A small CTC audio transcriber, trained from scratch.
Model: 13.4M parameters, waveform 16khz input, arch conformer, norm rmsnorm, activation gelu_tanh, num experts 16, layers 14, width 160.
Training: adamw at rate 0.0024, 6500 steps.
Data: trained on Morse code for random letters and digits, with fading, noise and interfering tones, 26041 training examples.
Rows from block 7 of a small CTC audio transcriber, named by matrix and row number. Rows with one number belong to one neuron. Each number is 200 + 40 x the weight over its row's rms, rounded and kept within 0 to 999. All counts start at 0.
After each neuron's rows are labels from the 100 clips, of 14976, where the neuron reaches its highest value: "top examples" is what is common among them. Only what is clearly more common there than usual is listed. The data: Morse code for random letters and digits, with fading, noise and interfering tones.
# fc1: first MLP up (model.blocks.7.ff1.fc1.weight, 640x160), inputs 80-159
# fc2: first MLP down (model.blocks.7.ff1.fc2.weight, 160x640, transposed), outputs 80-159

fc1.345,170,241,184,145,201,218,174,182,236,229,178,119,142,207,189,214,206,194,166,153,269,236,148,241,184,202,194,175,254,154,232,199,245,182,200,146,117,261,177,212,216,240,188,185,189,272,135,206,213,161,177,295,187,159,241,202,147,208,195,193,233,264,177,178,201,207,271,171,256,196,128,215,166,149,199,157,129,227,173,200
fc2.345,181,171,241,153,114,163,221,175,219,190,241,229,242,147,252,251,246,181,185,94,251,161,138,214,180,266,205,241,203,109,229,178,226,281,167,247,206,208,185,200,109,245,195,223,207,168,176,162,160,146,193,149,182,271,162,208,239,149,213,175,192,181,205,250,190,235,193,236,184,160,190,210,224,202,244,219,301,171,210,198
top examples: speed: medium; the character "0"

fc1.18,269,251,141,203,187,184,281,230,220,147,191,186,169,236,218,182,240,196,292,207,221,205,129,219,236,230,228,189,163,215,219,186,241,180,191,269,210,207,186,199,198,171,202,170,197,125,171,162,203,193,175,217,102,221,202,217,211,263,114,137,263,179,166,185,134,207,239,218,237,144,213,266,190,194,166,181,271,218,296,150
fc2.18,246,236,241,206,221,212,220,172,216,239,144,175,313,286,172,126,197,209,111,162,167,202,204,217,176,209,205,234,198,249,274,224,163,250,184,119,270,212,162,189,210,243,261,195,247,225,210,227,184,292,224,201,208,227,201,204,183,182,289,208,161,177,207,165,145,141,144,218,247,242,153,132,176,236,247,241,184,262,184,153
top examples: speed: fast; the character "4"

fc1.134,123,243,274,163,229,163,138,226,167,175,247,198,126,261,220,197,167,208,191,151,219,212,210,205,197,199,189,231,170,159,169,163,219,171,108,226,157,200,267,237,240,174,167,123,221,187,224,267,242,131,221,238,194,178,225,215,177,190,128,233,215,152,257,165,227,272,212,210,194,226,196,149,169,192,219,141,208,168,178,181
fc2.134,183,231,166,117,162,192,164,232,246,195,245,173,203,64,297,287,169,241,181,214,188,189,206,233,257,199,182,152,192,215,165,120,239,242,248,213,199,217,257,161,172,225,168,237,192,191,195,171,202,195,132,202,114,163,167,169,224,301,167,190,226,207,227,214,211,197,152,167,237,206,195,209,180,202,244,245,254,123,227,239
top examples: speed: fast; reverberation; the character "8"

fc1.167,156,108,168,212,239,246,178,126,301,222,161,165,234,235,187,168,254,154,194,200,133,201,180,196,133,243,155,215,186,237,123,189,165,278,195,145,306,274,235,224,178,162,116,257,212,153,273,205,233,215,190,268,200,185,213,201,191,248,172,137,153,229,198,194,198,265,184,162,227,130,252,149,210,203,171,214,89,225,156,128
fc2.167,216,259,211,203,131,209,186,203,134,219,292,180,192,153,186,224,256,160,176,106,166,221,231,195,236,181,194,229,223,254,220,237,168,242,216,198,213,204,189,206,251,174,254,259,268,213,287,163,128,222,243,144,260,218,199,114,183,199,218,144,195,175,224,203,247,199,266,176,161,241,242,214,212,215,251,160,201,200,202,237
top examples: fading; the character "9"

fc1.360,210,218,163,225,231,182,192,231,162,197,277,199,298,196,179,226,173,144,171,176,177,132,183,230,196,255,141,210,224,226,211,204,172,283,124,167,188,250,219,200,306,210,192,240,218,153,262,188,217,211,218,170,165,271,207,236,218,215,245,161,130,210,262,268,226,243,212,257,190,256,183,135,246,210,184,210,180,196,275,181
fc2.360,226,208,237,225,192,134,213,193,243,193,184,231,205,197,181,203,263,169,98,153,202,231,164,172,212,244,208,236,228,244,241,232,126,276,121,168,156,185,196,203,182,180,207,225,177,120,214,229,235,221,190,44,220,197,168,177,217,253,135,213,154,218,240,244,164,203,201,296,153,218,199,209,187,168,255,198,184,249,187,69
top examples: reverberation

fc1.631,147,169,161,240,192,220,259,210,184,161,199,162,266,216,212,145,155,201,197,273,230,190,162,167,185,215,137,216,264,232,190,118,130,184,216,194,258,140,169,123,195,165,248,200,238,211,163,144,137,204,199,177,151,185,98,180,251,196,240,221,169,154,209,196,177,193,219,237,280,143,194,204,262,151,231,163,257,188,164,155
fc2.631,195,196,172,180,206,192,210,195,221,194,204,216,176,210,205,201,235,197,157,201,188,211,193,214,207,183,198,226,198,350,217,226,181,224,181,186,202,208,212,202,184,178,349,199,210,194,299,181,230,209,197,145,191,213,235,204,182,218,186,182,198,198,188,219,216,197,222,203,184,192,207,193,183,191,281,190,181,193,194,199
top examples: fading

fc1.4,206,176,232,135,94,177,223,157,229,196,277,183,157,170,163,184,131,175,232,225,235,252,188,202,210,239,225,192,196,142,223,337,246,214,164,138,153,159,200,201,230,211,181,218,174,173,171,207,260,160,174,233,144,251,212,233,219,197,148,184,206,185,175,169,213,190,254,247,169,277,244,211,130,208,278,192,158,263,197,131
fc2.4,157,194,193,171,145,184,204,168,210,213,230,190,210,246,217,219,180,217,223,161,124,116,281,218,229,194,196,204,148,213,143,217,199,182,146,220,262,191,163,171,196,185,220,102,219,246,322,198,166,222,155,239,175,214,230,218,273,229,162,201,205,226,199,181,157,227,126,189,201,172,233,224,229,179,175,112,202,218,186,188
top examples: uneven keying; reverberation

fc1.111,213,241,233,176,197,194,217,157,196,197,207,110,128,248,149,202,274,189,231,221,205,276,182,172,194,212,252,196,229,182,245,243,218,166,225,152,197,272,192,217,201,189,152,199,141,181,98,196,167,114,197,217,162,156,237,198,249,201,154,93,144,226,176,202,197,203,248,199,137,199,196,198,134,231,192,84,112,162,197,228
fc2.111,143,109,207,203,214,232,150,170,189,216,187,187,167,213,219,287,202,252,237,207,125,249,219,163,245,214,159,232,119,248,209,189,172,240,237,207,272,163,243,243,255,171,137,183,223,165,230,238,185,215,179,259,215,210,162,272,251,265,259,168,152,217,208,240,107,232,143,223,168,120,230,157,224,226,156,183,222,249,209,147
top examples: speed: fast; the character "6"

fc1.515,184,139,185,175,213,128,212,90,203,174,214,219,147,217,211,170,210,207,244,58,240,234,123,198,239,261,145,193,117,145,189,186,232,179,197,184,217,197,209,214,280,171,150,215,164,185,250,219,140,224,200,179,238,185,178,268,139,171,168,147,236,212,192,164,184,75,162,125,191,272,187,231,211,228,203,148,237,193,249,166
fc2.515,279,188,222,238,190,184,142,160,217,209,150,122,190,221,160,182,199,125,139,175,211,154,191,194,265,190,171,258,147,240,197,138,114,310,175,159,154,165,166,186,225,220,258,173,260,284,291,262,170,246,197,183,207,206,103,286,162,240,243,159,199,165,207,179,219,229,229,256,212,249,187,156,201,221,239,164,226,158,220,227
top examples: reverberation

fc1.48,167,193,260,141,273,187,205,122,142,275,213,200,178,259,144,176,213,162,168,190,163,185,196,171,141,162,176,188,241,118,192,194,213,213,247,162,236,229,237,214,226,163,241,226,156,274,198,230,157,203,220,222,223,139,268,179,235,168,196,201,221,131,253,185,236,234,288,211,208,191,141,167,169,210,139,133,208,138,143,274
fc2.48,205,223,215,171,210,230,184,260,156,231,185,163,232,198,249,186,146,273,161,215,212,232,198,191,180,186,233,210,212,321,255,201,295,121,282,241,208,167,238,269,191,210,183,227,202,183,217,127,184,230,230,260,195,219,195,172,216,225,238,194,184,241,229,169,176,266,209,176,179,195,188,223,174,266,240,229,195,190,226,157
top examples: speed: slow

fc1.55,201,204,218,174,227,228,228,126,129,256,198,202,166,281,204,208,251,168,195,143,169,172,227,224,263,204,208,251,178,146,262,217,149,192,173,174,164,314,167,169,256,219,130,269,167,229,192,244,200,218,183,202,187,165,193,194,136,149,201,189,147,228,188,221,165,215,213,233,110,248,189,230,158,265,221,125,100,197,225,214
fc2.55,151,198,201,93,161,254,147,206,172,173,252,206,187,158,290,236,209,193,253,243,219,182,171,228,240,207,205,177,171,143,201,183,251,160,290,239,277,203,205,259,168,234,104,208,120,160,95,163,188,88,241,289,192,178,216,188,238,197,196,189,208,230,172,207,155,183,225,169,196,196,225,195,177,237,159,158,224,170,221,209
top examples: speed: slow; reverberation

fc1.56,236,199,196,222,172,241,109,162,238,177,173,182,205,192,191,265,162,197,226,217,148,274,116,182,228,229,197,266,142,224,152,244,267,152,182,169,221,212,128,234,146,208,197,145,132,247,159,182,254,184,173,228,183,193,196,152,149,199,171,204,227,135,129,227,133,146,143,250,156,184,236,302,194,185,196,199,196,228,255,168
fc2.56,224,207,257,151,226,211,231,147,217,239,163,169,294,230,200,142,165,247,148,178,231,166,210,268,240,274,239,201,208,141,233,202,156,266,231,189,235,218,240,197,266,229,171,251,180,218,170,210,170,214,244,251,135,216,174,187,194,213,260,218,187,199,246,251,151,167,117,192,175,257,156,172,199,257,190,144,208,206,201,197
top examples: speed: medium; the character "7"

fc1.472,161,235,198,118,169,211,208,93,223,285,215,188,129,203,252,187,233,140,295,182,205,174,184,186,222,130,182,171,194,186,203,184,231,121,176,173,206,253,227,198,197,211,205,223,144,242,220,210,242,116,176,226,159,143,243,256,168,236,205,219,229,202,214,236,207,196,229,204,150,234,136,197,202,135,133,214,237,181,181,264
fc2.472,193,199,239,209,109,191,164,155,157,192,233,269,195,246,200,195,240,148,135,71,151,226,143,201,198,256,193,229,196,60,216,199,207,179,121,216,218,233,144,224,131,192,218,193,270,200,165,151,160,192,205,153,224,290,177,243,239,163,210,173,234,180,156,235,178,143,237,155,211,210,211,250,216,209,183,176,265,198,221,177
top examples: quiet level; speed: fast; reverberation

fc1.72,208,278,178,161,238,211,213,216,198,199,204,164,240,256,216,214,236,216,293,193,167,188,172,198,151,179,201,164,244,215,258,235,210,207,217,293,137,220,271,279,157,226,228,210,186,174,165,189,140,211,267,281,241,226,211,184,203,183,151,237,210,203,203,146,233,221,205,124,170,205,181,275,157,168,143,166,181,177,212,229
fc2.72,214,175,260,173,196,162,183,178,204,226,220,184,200,210,224,224,168,181,145,140,202,222,116,138,204,207,140,217,218,102,191,207,246,186,171,255,133,233,169,243,188,194,91,168,206,171,127,138,217,185,173,157,214,215,232,300,185,172,194,202,220,236,203,237,189,202,284,269,185,190,171,233,200,208,192,174,291,221,205,146
top examples: reverberation; the character "0"

fc1.408,178,201,172,183,204,162,104,164,268,177,279,220,179,265,170,224,256,192,152,157,190,175,147,210,240,229,183,209,226,151,108,250,227,203,245,192,230,202,154,235,262,132,237,130,206,125,153,260,125,168,201,234,190,130,167,269,170,192,209,166,224,198,217,223,188,164,241,218,247,232,198,193,168,230,204,143,190,214,253,171
fc2.408,152,198,188,189,246,261,187,197,201,143,194,176,276,253,221,189,235,213,200,220,210,244,168,172,172,190,162,248,257,258,207,232,179,227,220,257,247,173,137,238,167,217,294,163,212,203,205,199,212,190,142,233,245,211,218,256,203,143,233,153,167,176,113,124,114,169,246,137,202,193,295,185,204,240,159,183,192,234,164,190
top examples: reverberation; speed: slow

fc1.205,217,171,218,161,271,195,279,196,180,194,190,174,247,192,192,179,231,243,205,190,208,272,190,235,189,141,195,222,207,211,193,201,193,159,141,167,151,216,253,144,184,266,198,270,186,171,220,244,183,257,172,241,156,173,230,105,91,179,171,192,243,123,238,204,203,166,245,171,262,239,136,190,177,162,211,189,175,160,194,210
fc2.205,207,241,251,187,128,182,190,148,222,194,253,224,181,159,249,266,266,184,238,164,203,177,186,221,239,234,225,233,221,127,197,220,197,284,204,212,226,227,172,216,243,189,96,259,167,152,127,159,205,135,236,182,201,201,139,185,201,170,196,180,155,149,205,292,205,196,224,237,181,212,238,176,260,190,181,208,227,205,233,190
top examples: speed: slow

fc1.233,154,197,205,247,211,176,206,186,186,276,194,246,191,227,237,206,219,175,233,224,199,227,184,195,273,222,162,238,235,234,168,215,214,199,174,196,225,199,170,253,233,173,173,152,201,217,186,190,216,241,212,179,245,169,177,120,149,106,237,253,204,209,200,171,188,247,233,144,184,155,249,175,167,139,77,199,168,240,118,193
fc2.233,202,192,194,166,132,188,191,217,187,215,283,151,299,211,219,209,118,128,128,142,207,157,245,215,164,199,262,198,197,239,173,207,247,127,305,198,206,201,153,162,179,238,244,189,217,161,246,185,181,210,223,229,209,184,196,172,243,131,230,126,247,236,212,144,204,218,179,143,273,204,112,160,217,254,171,144,223,118,166,216
top examples: the character "e"; speed: fast

fc1.178,116,159,218,189,135,261,163,190,207,169,169,205,148,114,237,135,192,226,237,222,181,219,133,210,231,260,198,129,147,239,194,268,163,86,226,165,171,180,268,215,180,129,156,210,153,156,194,195,261,164,208,243,245,163,171,151,165,168,124,216,149,124,174,183,188,228,251,234,184,220,214,205,228,137,177,275,245,224,164,232
fc2.178,249,211,175,228,204,133,181,164,245,184,110,212,217,257,99,137,169,163,168,216,124,240,260,156,224,233,158,194,219,166,253,165,195,189,224,188,220,217,194,207,180,196,215,161,185,159,175,232,234,261,193,150,160,197,215,120,171,189,262,222,231,165,165,188,153,225,163,171,243,224,120,157,168,231,166,251,247,155,186,243
top examples: the character "e"; speed: medium

fc1.136,133,174,189,91,218,220,213,163,185,135,196,209,148,233,285,119,221,177,251,226,134,178,161,127,225,189,159,227,199,221,189,278,267,169,207,200,246,191,169,275,206,165,202,134,134,125,238,217,261,134,216,228,250,235,195,272,216,165,188,173,236,268,134,233,166,224,195,211,256,234,197,282,190,144,212,203,208,256,182,279
fc2.136,185,205,184,211,150,224,252,163,201,194,229,234,260,165,153,188,177,264,184,248,209,158,187,240,170,223,248,227,215,276,171,161,175,231,256,189,252,242,192,115,222,176,270,224,176,234,232,251,222,212,241,181,230,218,147,165,200,187,207,152,228,199,155,187,187,164,163,133,224,166,182,170,290,208,206,233,245,191,186,242
top examples: the character "e"; speed: fast

fc1.148,239,177,215,179,208,210,204,190,232,221,276,275,192,172,209,240,229,172,202,196,246,164,118,248,239,204,121,178,155,177,257,231,153,207,259,151,166,244,242,219,247,199,145,213,205,172,115,200,190,148,200,189,236,162,194,217,247,166,259,272,171,265,193,213,237,248,199,209,140,198,182,158,192,220,175,150,163,244,242,202
fc2.148,197,273,214,167,220,208,185,144,107,189,192,225,159,200,279,147,230,221,189,135,209,149,234,262,222,258,157,215,171,258,261,197,182,212,160,194,281,171,173,248,213,91,245,203,184,198,243,157,178,236,240,285,166,246,217,149,153,164,289,122,189,160,213,209,118,232,138,166,245,214,229,206,179,237,190,202,206,278,211,265
top examples: reverberation

fc1.150,266,176,266,202,171,245,165,196,228,208,188,124,252,277,157,152,215,152,232,166,161,164,172,199,180,230,211,236,200,216,142,241,219,208,186,231,229,215,126,241,161,211,141,153,174,233,229,202,218,240,265,227,220,219,120,195,185,175,162,156,176,275,220,133,230,234,141,120,227,190,161,216,127,168,134,190,161,221,239,156
fc2.150,224,187,225,197,279,215,184,214,155,295,198,244,211,167,195,144,258,147,230,147,128,162,202,227,186,209,193,202,255,184,190,206,198,196,240,140,217,230,149,224,245,184,136,222,246,273,203,259,229,242,206,206,238,220,142,166,181,114,232,143,160,173,200,171,239,230,199,133,239,213,204,189,225,221,173,158,255,129,211,220
top examples: the character "e"; speed: slow

fc1.601,196,188,199,234,160,162,200,190,188,201,157,233,150,193,152,176,185,241,142,268,243,242,187,222,297,166,232,247,212,206,188,152,196,221,256,110,212,211,270,169,179,165,163,216,196,211,158,231,260,219,141,205,74,286,204,227,161,218,160,215,184,241,255,285,215,158,181,244,137,172,191,235,133,235,201,247,182,237,220,190
fc2.601,208,183,176,145,185,214,210,275,212,191,202,227,246,115,233,228,156,241,159,247,188,244,216,147,198,202,263,247,240,321,232,270,204,175,240,172,228,208,250,229,151,254,222,237,167,115,188,153,192,153,179,148,209,151,135,141,259,263,162,166,174,181,199,192,149,207,190,160,168,146,202,220,195,194,347,199,179,217,237,189
top examples: speed: fast

fc1.427,199,242,250,185,155,205,213,228,234,232,174,247,230,192,196,258,188,159,180,187,149,213,132,133,137,192,193,171,122,271,199,121,216,188,164,216,225,174,222,206,225,247,251,153,154,209,196,136,161,255,223,170,197,116,128,196,233,230,198,223,171,248,200,143,207,168,136,231,243,199,180,227,265,237,157,219,185,133,220,160
fc2.427,213,207,170,166,208,150,196,204,209,185,235,230,163,231,242,194,250,214,194,190,219,215,204,238,225,174,231,204,184,335,235,208,227,195,196,213,179,220,230,209,178,173,338,181,176,172,260,180,225,176,214,178,162,190,270,156,197,192,190,241,194,188,211,221,223,210,243,220,186,232,213,193,177,191,230,178,191,247,219,197
top examples: speed: slow

fc1.61,161,167,180,131,189,203,158,163,209,194,197,181,176,314,212,182,265,199,195,200,185,317,127,201,233,166,201,177,208,162,184,246,256,128,226,203,224,286,257,218,184,188,206,220,191,188,242,220,265,207,173,253,229,211,231,220,154,98,89,182,259,253,114,163,128,128,178,228,192,167,202,242,135,180,169,179,212,164,164,262
fc2.61,205,156,150,229,216,209,261,256,240,158,164,176,132,191,187,209,219,137,92,229,235,190,216,201,199,183,205,187,168,260,118,194,165,195,191,199,132,215,144,146,160,229,256,124,238,156,264,201,237,169,195,141,242,174,218,178,213,222,148,183,228,177,180,190,229,205,182,261,238,187,203,210,193,135,192,219,181,182,164,181
top examples: uneven keying; speed: fast

fc1.170,226,189,175,301,224,172,194,184,180,178,195,167,274,147,187,215,132,145,222,239,119,195,224,189,226,139,193,237,193,118,201,186,209,139,159,197,184,242,222,165,246,143,157,208,204,153,187,204,230,234,167,219,232,213,184,286,227,242,192,179,236,206,194,223,109,181,192,239,233,266,199,234,156,215,218,156,143,160,156,166
fc2.170,192,226,221,182,181,184,181,180,240,182,199,188,109,258,248,177,189,252,167,193,220,241,114,189,172,201,199,191,152,242,185,222,242,165,109,238,148,188,167,218,210,197,243,123,264,226,242,227,225,199,165,169,115,188,319,215,203,194,190,271,201,204,245,244,182,200,234,230,184,227,173,219,171,165,218,239,116,342,197,153
top examples: speed: medium; the character "9"

fc1.462,213,221,232,234,195,235,132,220,238,227,202,234,184,154,143,167,200,179,306,195,181,124,237,181,150,214,230,129,235,225,203,221,178,204,191,205,195,145,227,305,187,126,175,151,187,181,175,270,206,187,157,236,237,239,199,229,233,158,240,177,141,210,168,241,150,277,178,232,200,185,165,211,192,153,147,208,190,255,190,187
fc2.462,238,208,222,202,169,215,180,207,197,245,271,205,232,207,186,174,163,129,181,162,167,134,263,225,164,218,239,211,176,242,164,214,195,212,265,130,243,184,157,185,269,184,195,209,209,225,312,240,227,152,270,251,226,201,133,172,189,159,243,122,214,159,240,158,221,258,186,115,184,232,165,174,213,267,234,143,222,157,155,229
top examples: the character "e"; speed: fast